From a checkpoint of a small spectrogram enhancement model.
Model: 11.2M parameters, activation elu.
Training: soap at rate 0.002, batches of 64.
Data: trained on two synthetic voices taking turns or overlapping, over music, noise or silence, 26041 training examples.
Rows from block 7 of a small spectrogram enhancement model, named by matrix and row number. Rows with one number belong to one channel. Each number is 128 + 32 x the weight over its row's rms, rounded and kept within 0 to 255. All counts start at 0. Numbers have three digits each.
After each channel's rows are labels from the 100 clips, of 14976, where the channel reaches its highest value: "responds to" is what is common among them; "lies over" is the class under the peak. Only what is clearly more common there than usual is listed. The data: two synthetic voices taking turns or overlapping, over music, noise or silence.
# convs0: first 3x3 conv (model.mid.1.convs.0.weight, 384x384x3x3, each kernel summed), inputs 256-383
# convs1: second 3x3 conv (model.mid.1.convs.1.weight, 384x384x3x3, transposed, each kernel summed), outputs 256-383

convs0.203:129137129169137121113194140083147132095106141131166117086128123147150175060144124098131121094134120141123083159162143158121136186090178192060090113146083143131165124135143077068071066086120145131077085179111086100091127097073136159090108096079196134110121146178113124103145147149142083090162203104101150108141125146148125130120124099114129152104146100152181094109066131128170131069142
convs1.203:163146075098112060171131185094113123134177174131122149115195139134147087116144155188104110140153113138132162121109098126110139187105152167130122130115119117104130126106088160146140159177136134162138123083111167078159079090138166161145155144139097120137167088111167083124120165164148084123128170097135113143144157176143159180143169095125137105117142154140144151128114108141116124094165
responds to: thin (high-pass)
lies over: two voices

convs0.153:109111095084090058110096113128107139140046094180165117153111095113156132178170047152104113138130111094072111122086153138146181110113150096145136076129099114143134106082155097213161104127121123118102150145170176110147116188096169093166132144132132063098116140127098074151149035093104066097086089123098131111160089107139095125154147140050125132188092100184131161134146149125153123212088
convs1.153:091130083095106160050117131230130133098084097122121135107094112129120145131103187152147126132146102159139171155125111136114078064145141123121155141113136134111141165145122093130127087123137135150123156168157110122134136124100078090124109087121091163167111111152114146147161136133133178087139021185123165148106122081137144144149026175155104110105161133130135104125129156111154147089090
responds to: second voice: none; background: none
lies over: no speech

convs0.376:117169125137121148099118139171161181108182153121137109118103102109139098089171141185113113131144102097074142095134146167132181148135079098106089129136095159133147155147099127114185134127144184186104108099199180183162168157162185094162164193096094141127084106122115142135115109162130114138124133127150103156156100125113193122180139140171126133165153132158148152165149185172087133153105
convs1.376:093123091113102205093103135216146134128117076139121119124113091124132139136111145152127135118130093140143184134127126134139107102156131126128119161130138147109143144151121100129127130128143114181087162149141123145129179144125120062151095061141093202142130100114123134196126127122110169106102014167110148160137126079133133101169000180185109121120137112123144084140134165108156150140104
responds to: thin (high-pass)
lies over: child-like voice

convs0.66:166160159134052105112076129104113136165161173061058150131128037129131077145114112120129070073096125115149093116115131085106044136115114134180154172118129148125161155094086112063093120131135130089138102100119067131150128127102131082104180086092138141088172107088179083132118113150135091146136004062131163135082153103105120120132084090146158114104100185134125082138123128123114179111104
convs1.66:118105104144137179163140125112171134127154019169147129187139126134141146116140088170067158077079146107118171112089136119115117094132111144142038180171157173148110125137113097153177145114138095128067190114128153166130193157097143061127072072077115178124123124114132120152115091098063189134101063141120069179154134093137052100131033163181125098128104104132175100129119144145133152205126
responds to: child-like voice; first voice: child-like voice
lies over: child-like voice

convs0.93:136117126144127131155113110069159109129170087175143171146136155139089165099159125099133092156094114085141103075071086156116173156139154120123032098105110112092103179154163141190163127187103142131092115138130142148114132163130218112126095118151102101138166157041115163172108073146082119143099087126094140133140121170145133102137142180154116132141092110087182130203146186089119094149109
convs1.93:105138147171045191029134139172157168106117134106128059137107087099136133178073197118181197078171097112152180140114096158069150101182083120114173160117151130130156148112161116083132097144155126146111160169149125128166183157175108124153127135181134169160158176138110124159118115177144152142144073134100171115079114094156148122141109108170117105119138122111081136118109186146147158076125
responds to: thin (high-pass)
lies over: two voices

convs0.295:139169116162116117084097130134144153068140102050047118082094108103105159122131082119059140117127114087160122099140199121112143101110118132091217101151140130166117105119146158131228177154104119163085098074148194139089146149124108133141196142124123068068153155140124122126148130114142137133107104123149123067151083206130111126119158124119140074114170151168108103126133136132133148163151
convs1.295:164114168127155085227146147023110121124136150128155113137143169140130097109150054143070099122093176115114085119137145118141140150082120153130103117162115129173103086111087151155112158123114098091125108079094127119126133091132173160103129154091134090077128121136125101096096148108121106146122242076143100133151142152119089130108218137110139112150111102132145130125109093143098123154166
responds to: thin (high-pass)
lies over: two voices

convs0.159:128142098173147087130024126161170185172078152139113136166161095091109176114133166180114169114125120139160112198130161112125163125145132124125144170124108210099131101083180140117110209124131072118164048125166155135057126136125096118123150149131164091106148105160112123125142141157141133161156161132097165153084124126063162096136153106103084139190135146173133148110120086117175150143162
convs1.159:176136170100142056186153144051103136079153170146119121144148146131128082111135099130108080119145158117147117129123108139108129165040116140114121144139104128171130086102087178109114127130113125109139122101087166102142083073117146170112168158074139100079134136117141098067120161129170121144159218102160107110110154166121106155099204101079172136159140137135131143141122058159106130122153
responds to: thin (high-pass)
lies over: two voices

convs0.57:085077128106129116142102101126149141120092129137081115125098078135157069129098159144130086092155113108125180146069153114134105142080132155135118079135111088120102147139118122155104144177092144157051204140168141103139116134126088108142106106153136141128104126067089115124116072128130102114070106131139125142117102150087155118112099080186127126133143140108143122144113117182175144065123
convs1.57:100124095105100188063101132232133131102092092125109134131094096121112140129104165146141133118143099149137177148137130132117090081161123111136152154118147133106132165153137108127135100144135133171106169184172119127139165156094090079158115080130113189151130139137117137148155128126101182098142010176115172161106109097146138119165007175165112124136148116126141089121142157106158156094099
responds to: second voice: none; background: none
lies over: no speech

convs0.211:122105154186139134109170045075138125123164035089059075171059172109105112113153166084172073173163071148111099147123030139139138131138151152146176076148131133095033167141155106132077107116111118133158119085104094085129090100109131146109130086137136062120098132082117090114213153115092095140132126147060145124156144182152115049118188107158086183107060174137111105099081119102080116097097
convs1.211:126167121170129070112118139053136119164145196113152147148122174120115164099163122115163146114103143103094081131121104098077173149154118092148140128112125107172132120075145143095170102138098124103196099155144149118134095130135156143141171173113214097138155164159137162078131091132187127154148191140115151084135124202130126167106246105107137168138130160128142177107153090151125120135178
responds to: thin (high-pass)
lies over: two voices

convs0.16:136097096131141157133089096138181137131125077104097130111164129145131049139189092182137170162157137113100115126091150131117119159097139166176061147129100186073163163110084123146150109051145124159095151142106147119151139121089093159090114100139111119130142126145103125146126130171097136136147081162095105165187156107125097103084130193112159146179183123194133103118173116121075131097107
convs1.16:096129096078104151083114144216139137097089057142083142120094106147118148135100177146132104136130087146140162140143118121120091073151140123137150147137155158112127169162127086129149113116128150181106151170168108133125147133094083107161094080138114174151148125131140144150149123147107194100140022185150172149112113102138128116158047169146125115122140153126162101133132157114146131092082
responds to: second voice: none; background: none
lies over: no speech

convs0.190:101162141140138159071065077119147118120158175163051095089119096151142075168148141147144123182154150139144149182151177148086109141101162103147111139180117126085100168167116094115070124125181106105131129077125112103131045031095171136064147078066131093125100109187110144130108077088134126078122149128135113115112081087120159121067175151143146117113167110187055112155198144132048132143095
convs1.190:147167131124113081145147156096102178116158155081085146155127145140108124148126152123152107150122115118155121127130102154096176136125144155125129124121107130134153148139125133105164145137167162133203120152117124153109083101152141170136125171164177093078160150143145138070138120148181062170137180097147153117092176215114143139130202104090159155177110168108120168114161139150106107129120
responds to: first voice: child-like voice
lies over: child-like voice

convs0.181:112147130076167166134132089135102173068124090113132093139119114168094103170105101123153138094150085098092159100118077141105119098104103150104069121129166088126093136139167132167140155096152129105138127083076127141120150149153100123079138109119109191122109110112130124123083155114118109151092123095122114109153155137076135128149102097165164182064086093128065124129103123152099159203079
convs1.181:084108092121092196044110137229139144096093097110122124108111094116131143135092180141148150142145090140139170123136145134137112089174114109130147154124133130089149147145138101111124110152143127188113159171173116158120167150097094074161118085134107188140120123129117143166148115136122160097116007183098176140115111083134153118177000173178123126122142116113122094143148160099163133119096
responds to: thin (high-pass)
lies over: child-like voice

convs0.29:152088101089056115173154178123155057114161161145145117126186107172122127105113112162142092107100119136107148069079097108080092100136136154123066150131140150110106164171111066198182084142166147141134142117124133192163163144184166110162087097138079169150190130064139088144079118135135108127107100095089130106109144140084101127148141128090116130103108116150095148136124112120106129146116
convs1.29:114112088143083173010127132181124160110084119108127111094096153130158150112075178121169154096142123129120176150132122122118108064168093098105175139130147113114130179136156083105120089168128155186124165157171126125119135161089101093164140104141133157147121168167115122131185086135147186135146049190109163155091107111130157144150066135146115121126148137136123145129105167115145150066117
responds to: first voice: child-like voice
lies over: child-like voice

convs0.242:095158058146116101100134076122173107124135056126097119173127106119149156179075080121147108142156126126151132103098097114186074095150100176100098049122099050083118105121140120152117140172108169208107101168210152119155173161142150079142085120091090147113103144124170098110141120129075115148130148148104113140094118111080097180169121181140109102151120147150122120111100158156114119174142
convs1.242:111131088093121186087085148215139131123103083166137156125105096136117179120127133159119132096110100135120171142122123111115085082163144085157115162138150142115133134136108102145135102146131122158095167163157127125140162159092121059153113072116116180147138115129119140154147126136080182106137023185122149167128109100128116123178027172169119128118164100135161094128135145102148150121088
responds to: second voice: none; background: none
lies over: no speech

convs0.141:153118147111094206165158177153112100097159106137151097160122121186144120141142093129107153075156137114172180187129101147095114092087121158150119144126107163091082098135146134154169113097117163174106135146148092120193188149198153087092078070157118149070142137122088115166081114149153170134119114118080164203135133097154080127149105129172176113151081141144142104140090124194117176195063
convs1.141:102122090128097193074108129206152136115106101129122131116116103120140124133121175140140134119147092137118197131135128134130113123153121128114132171133136139100165138139128102133113120147144139185093167145150133150141149151113116062164117069145104208141130123129136126190139132130120159102123003158100133153112115089139149112165000152178096131122147127121146076133143161101147145106104
responds to: thin (high-pass)
lies over: child-like voice

convs0.5:102100161061074129084171142110135129094146146130120101077127116113108061123094116176100161083157057226137141170067116142127059149139095114119090127143057131112122109100089089139145117114134098192061100141136126208112160100126129105115110147164104131114168099143115084092091156111143142166129062085128152137147145125155093156141157131171081121148182109168094142086124139113143119105122
convs1.5:126127137120150147126143084129139151083113023191130124162117116154110130124112154098140107095122142118129133116124132111130081101105131114144107119169170157165113170186133083139097068112130135129070149147140156099133118147090115087139079083112106165108136167144138134154152089136113196087194058177129110141114125061108094109097067135141130139092133114151174080157143106126108139139107
responds to: child-like voice; first voice: child-like voice
lies over: child-like voice

convs0.259:178138162134068168108120160135161167062169119166137086135103091147135121079142097151117118142202089117157161148064081137071054114080082168139115154135111156184106152106138186167123173117125131135095154141129161193161149131175095117108084078156124132117139122124070080151103099168192103124151108083095089173104140092161112208130076159200119072102157120142158123143140157126084161147132
convs1.259:081118078121105182066076116223158138126104079132113142107120105126138165126112181138139152147132081140111175112130128115138126122185113099134137109134119138089150159156147099125117126153147145200115176163159137151136157165094136067167114085141116195146117118118136155175151124126114140080116017172103156147116117099120149102178014171174102144106147125119149099148143172091160117119096
responds to: second voice: none
lies over: no speech

convs0.158:139175089067097103147044137173200135170124178084128155084135102090164123162163160133095127130131134130162134116132159128098114073166111060121096129089140128115099156142105106129106211191230149145144133067142149158154120148191117129149137144158104121081169095133134123152115167122073152106111101150101128106165099080127163154150098179114086161155144105102170147132138154128119141164090
convs1.158:112119099111112173064109142231110128126134070115123171117103114136112121115110133120129135121159113173101165133112114150120098076152140129154107175086160152097115149129130111113158122099134120169104113156158107135122184164147085107130105064116084182176120095126113135159130135156120171085096000146133149164152141089146129160159013178183143113115112138125103100141115141081155158140120
responds to: thin (high-pass)
lies over: child-like voice

convs0.372:169147137143074161147114154147127131143143070162121145152088137136144086129134115170144093181131123128149191115143137127161128079103112169073134187085146177179120119186104081132100143081125117140078149114041124100170119116154123132132100081150151191089081174096122106120095077148128167152133079113156139137159141145142123129111139111168110124123102125181152116150143135113134153093148
convs1.372:082130073119103173059090131225152137124100077122118150099109095121149146134103180145156139138149084143140175128127129121120114101165124119110135149124131133084146162161144091125124106126154140181109172157170106158137152141116111080155109091131112176152126112139126152168132123129122144090123023177107155143115115096123139120188000163164111125116156137127146105133137168102154124116094
responds to: second voice: none
lies over: deep voice

convs0.347:122102152062042160117118143133120145107127177127118109146167125115159065179117150119097114099134151075149167112121090139099098111077119162058157182161160174117142131165073157156163167124178173128078138123082140158216094140202087111140163119138087165075122151116118099171094090105105133132119081133122084132094160068148137168108110099162172101192138100127128076125165173144089154140086
convs1.347:084119088118108179065106136194142123115101069146126139110103103118124138118101185152136147145132089141125180117140121123134105086167127100126120162130151129102142172162129091130147128128137129179099194168174116155116177151097102086152095067116111186171117117105133136178149121132095162100114016182094161149127127096135143119172007176164107126107142114124139099151123174084160121135101
responds to: child-like voice; first voice: child-like voice; thin (high-pass)
lies over: child-like voice

convs0.45:144125091116168119110118182102165113127133186148115158143127172076112127150124136135133183193179130080173195074157103075094156149127165151098088115139123053123188147197166103124211128134163206106122169121149131166127145142179175106114093120153123103126174153100172091151175036080159131114090096124080153103165121169148106152122141119089143155113106147164177126107120204073102116138114
convs1.45:110108160161140157137185119085138139124134087139190101094136155113108064099126091129110099056130170049132107114101144138142138159118104156063109145156148126199182082168092127127096094164141065129094147150141182182173174135159171087121125108111112170079110184153093128112154121126170117132157093123100070134157092144126121128135066141124178124138104122139117100156157086123081180152157
responds to: child-like voice; first voice: child-like voice; thin (high-pass)
lies over: child-like voice; two voices

convs0.302:167126187155166099171102139149107105108161135158171140158138147172095123122112068118101099126132119115106131088102082134140154162118142120129082158147106097145140131141114129154121112143153085138113160124124177148158052133091119124151100112127144144152098109119114050149144104117091122136129111135067072138069081095072116111163094086154129139131157110165167115135165068115107151127109
convs1.302:101102115164113132025118099206175133149131144126131154129129094100134167151121167118165191070154080096103137140118112139068128121157103103141127134083132103129156124089178149060153098147152130167149163186193182176162127166141121107171186128120160146135133196141116182086136097156163138112165061186135140104130147141120154128182060125138160140136146150153118174140158129142177158113121
responds to: second voice: none
lies over: two voices

convs0.55:076115104093132134173128139153129131100107122094167142148143095086173174117147133144139146159128125098131166155124139124069120107152122140170122104105101166158122130127173140107131127154138144078117142128136144129128152108195186121152134148130094130129161058067125123112148126206077113125114052088175105129156182074071159139158098127190164081199164150143149087119140194133207166176116
convs1.55:100113108108119189093093111241133119107097057127125129121117078138132154133108124135118134125131097135144167146127136159136096111150128108130158135120114162090143137178125111127122114133142118169096164133128127152128145165111091059157111089148106168125126110125123141156161128116110146092126038181117156166126110082143120089150027166152112124121146123136144084124162146103132132110093
responds to: second voice: none
lies over: no speech

convs0.320:100126106096069148151136150142090130072126130158150157155123071145154122171075092166101124118092123088165156127136123115107113126103088114123050130130131193160113117123163182158123157094160068171115162112113208177170169093116208103153093088063125149081137127096118121135109096109126128108118118111138111122058136108141107182139109194198127096156131125140142076140137203149164133168066
convs1.320:111126088125097178069095112232141134120123105123112138126126075115153122133101191122152150142163088123134193127116118147132130129152110125117148174099137138069153153134154128103122131142160150190114159128142125154152135144140109079168128087165123180139128125132137137186143110147140129117123021169101167140108123073131166135168000120168126145111139146121118105155134158112149131112109
responds to: second voice: none
lies over: two voices

convs0.294:148099121139105114130125158142140110095187096096155107139064109118134165129171116132088195133085096076163105147106130190146113155143127119054186096153103119197125130086126112158150173135110102160113116143154119110112092098152195163107159140147105187103121102144074136109091090105102113116125149174088123165129169131137130115131109199149155147139150139187157110178131103068151090159125
convs1.294:120137086086080169089125150243120145114096147119112168108137106156134113109120168140126122119196108156136213157118118179113082112114158118136149175094149137092132141130100117153124101144165157143113135146127127112143126138119081079139125070126101154141114099141097111159117136186131154128139035163133136185101100109141147177174020087165142108118141131132125118125123121121134158060087
responds to: first voice: child-like voice; thin (high-pass)
lies over: child-like voice

convs0.40:166099105128157176130129113153142149128155113156110146194110151120207106120147140169135147147146088133085178162118125098113138089129120123099071115210152196150117125158191055094112145162129072160091098113118102057151122068139117112178089109118139109096106079118119128179121171165133087120165116154159121081126150091080106122083171082152091134153176107177179050123127148098128115139128
convs1.40:110128136081153156129088098177161110070163044141127162132109055116120136130134144111135080148123110129164126096122103123146096122118150135140097171110103147089132167191137130135106107095106109113063151178122108113115122119108093091149082077080106176145155137087127161151110107103122181097103053121122165131152132063127112110136021149147099133119140165112181082142160108106147131172109
responds to: second voice: none; background: none
lies over: no speech

convs0.50:094112093101091111096143190122169174136134108146165117125130106091106124140144080154114139119130078106119115164100058145131113090122146109093132152121143140084125157101204084116182094130172152096139163158179108189140129159163180168120086173140157182168087103087109139094061099104105185145062204114145091082131111105117146153156111154098158104120120128195163125112124208118179107156122
convs1.50:106132099109109168047111130248139123110097141110081154109117086130117126118107193132144138135161106166128188142139124151111089107122125107118158157098124132076131150128129129122128109150128147184112142195174123124134130141112073094155147066129110189166124131120119143159171143144126153097127014172138166151089126109143165161173000149158126141131147141112119090126124143108176144094092
responds to: thin (high-pass)
lies over: child-like voice

convs0.77:108110111106096152168111158173125102110106167144133122097152151118092150118102169151123039148174120083134167165125072164161141116147149132149081115109169123131126205163159113102186130151135171143194147119134161090148116131198133168135122098151149173123130124080106090173116134141173124164154090187095098074178130177134099192118118195174126148129111174139135110166113177116083182184133
convs1.77:099115096117091208068119142221144135099107082130121131122103089129132143141107161152131145115146103140128183141129137141110103089169115107128143173130158136101144145147120093119122110130140119180089170168156122145142186153109094077167112064131093189138135126141116129177133121142114175100129010179117156159124107088136137126175000166173136118137136105127131088130139161110148148120095
responds to: first voice: child-like voice; thin (high-pass)
lies over: child-like voice

convs0.263:145138123057107160122088074133097119163092117125158054154146126109141103155140079140111115114116083138087143187041133154183116174108102186145122144114077159155114152122141115065100082155143150089111073113072144128158102141112134083082148116104104127152047160112046117156188162153110088115085114098132083107173155158111071152135124184067083150072181143133130182134103051093172056116079
convs1.263:153118106093096139058098202198130155127095125157096192121120109166092245143130140149120156093126089147115144165119113141065125064168139081178144131118126129107124143097109106111135106151112147144134159203182127102167100134097106097170173116117141144150146109140135161060168111141103175126139075166190136174106122147108134153180104159143138108144155157134143167135126124112134159078100
responds to: second voice: none
lies over: no speech

convs0.49:128099130100101133141094167116143102119159100123196095105153159138097099134169133105163092140166128118099074107101049141130112098123180177139112079043078142088116159141196174133216145110154180070133175181139140121079175153181192087105102128133109107136101108028106113118092111116126127075117137093095134097173125138089134160134033115171111118144087176101137115164091132102166092145096
convs1.49:088115102118090207061123164203130166097073092111138116110091101124111135134090157170150151103114112143134182140129145136116090080163120095121149168144150121119148148131117099122132107150131119163103172182169113162131193128107096071143122065142108195157136144143121140167147128128113169117136015173108174163101107109123148116171033167166115112134144085137124084128142170120147166116098
responds to: child-like voice; first voice: child-like voice
lies over: child-like voice

convs0.269:102120165042074087098159164153077121121105034153127101084139131134111113047139145163110089116135149117134202166073115166112089138105108166068026121130110138157146107088143142152090091117136125053081080112096069124117119121117122101046124069116084191120160097148046182169088100049157130154128160104106128093118094092180156137080144173123129131152132106106081134146133126129131104131140
convs1.269:103112102111086167047092143240132127098100115124123134114090084134131121130106176147154148125172096156133200149144116150104094082129119116119144189106142126090133160147133115122149108130132157169106150162152121138132150149112074091153129075137100182148120118141108123156158126142124157116136023181124150148102099103143156143165000142161119129140149128136110107125135146112149138097089
responds to: second voice: none; thin (high-pass)
lies over: child-like voice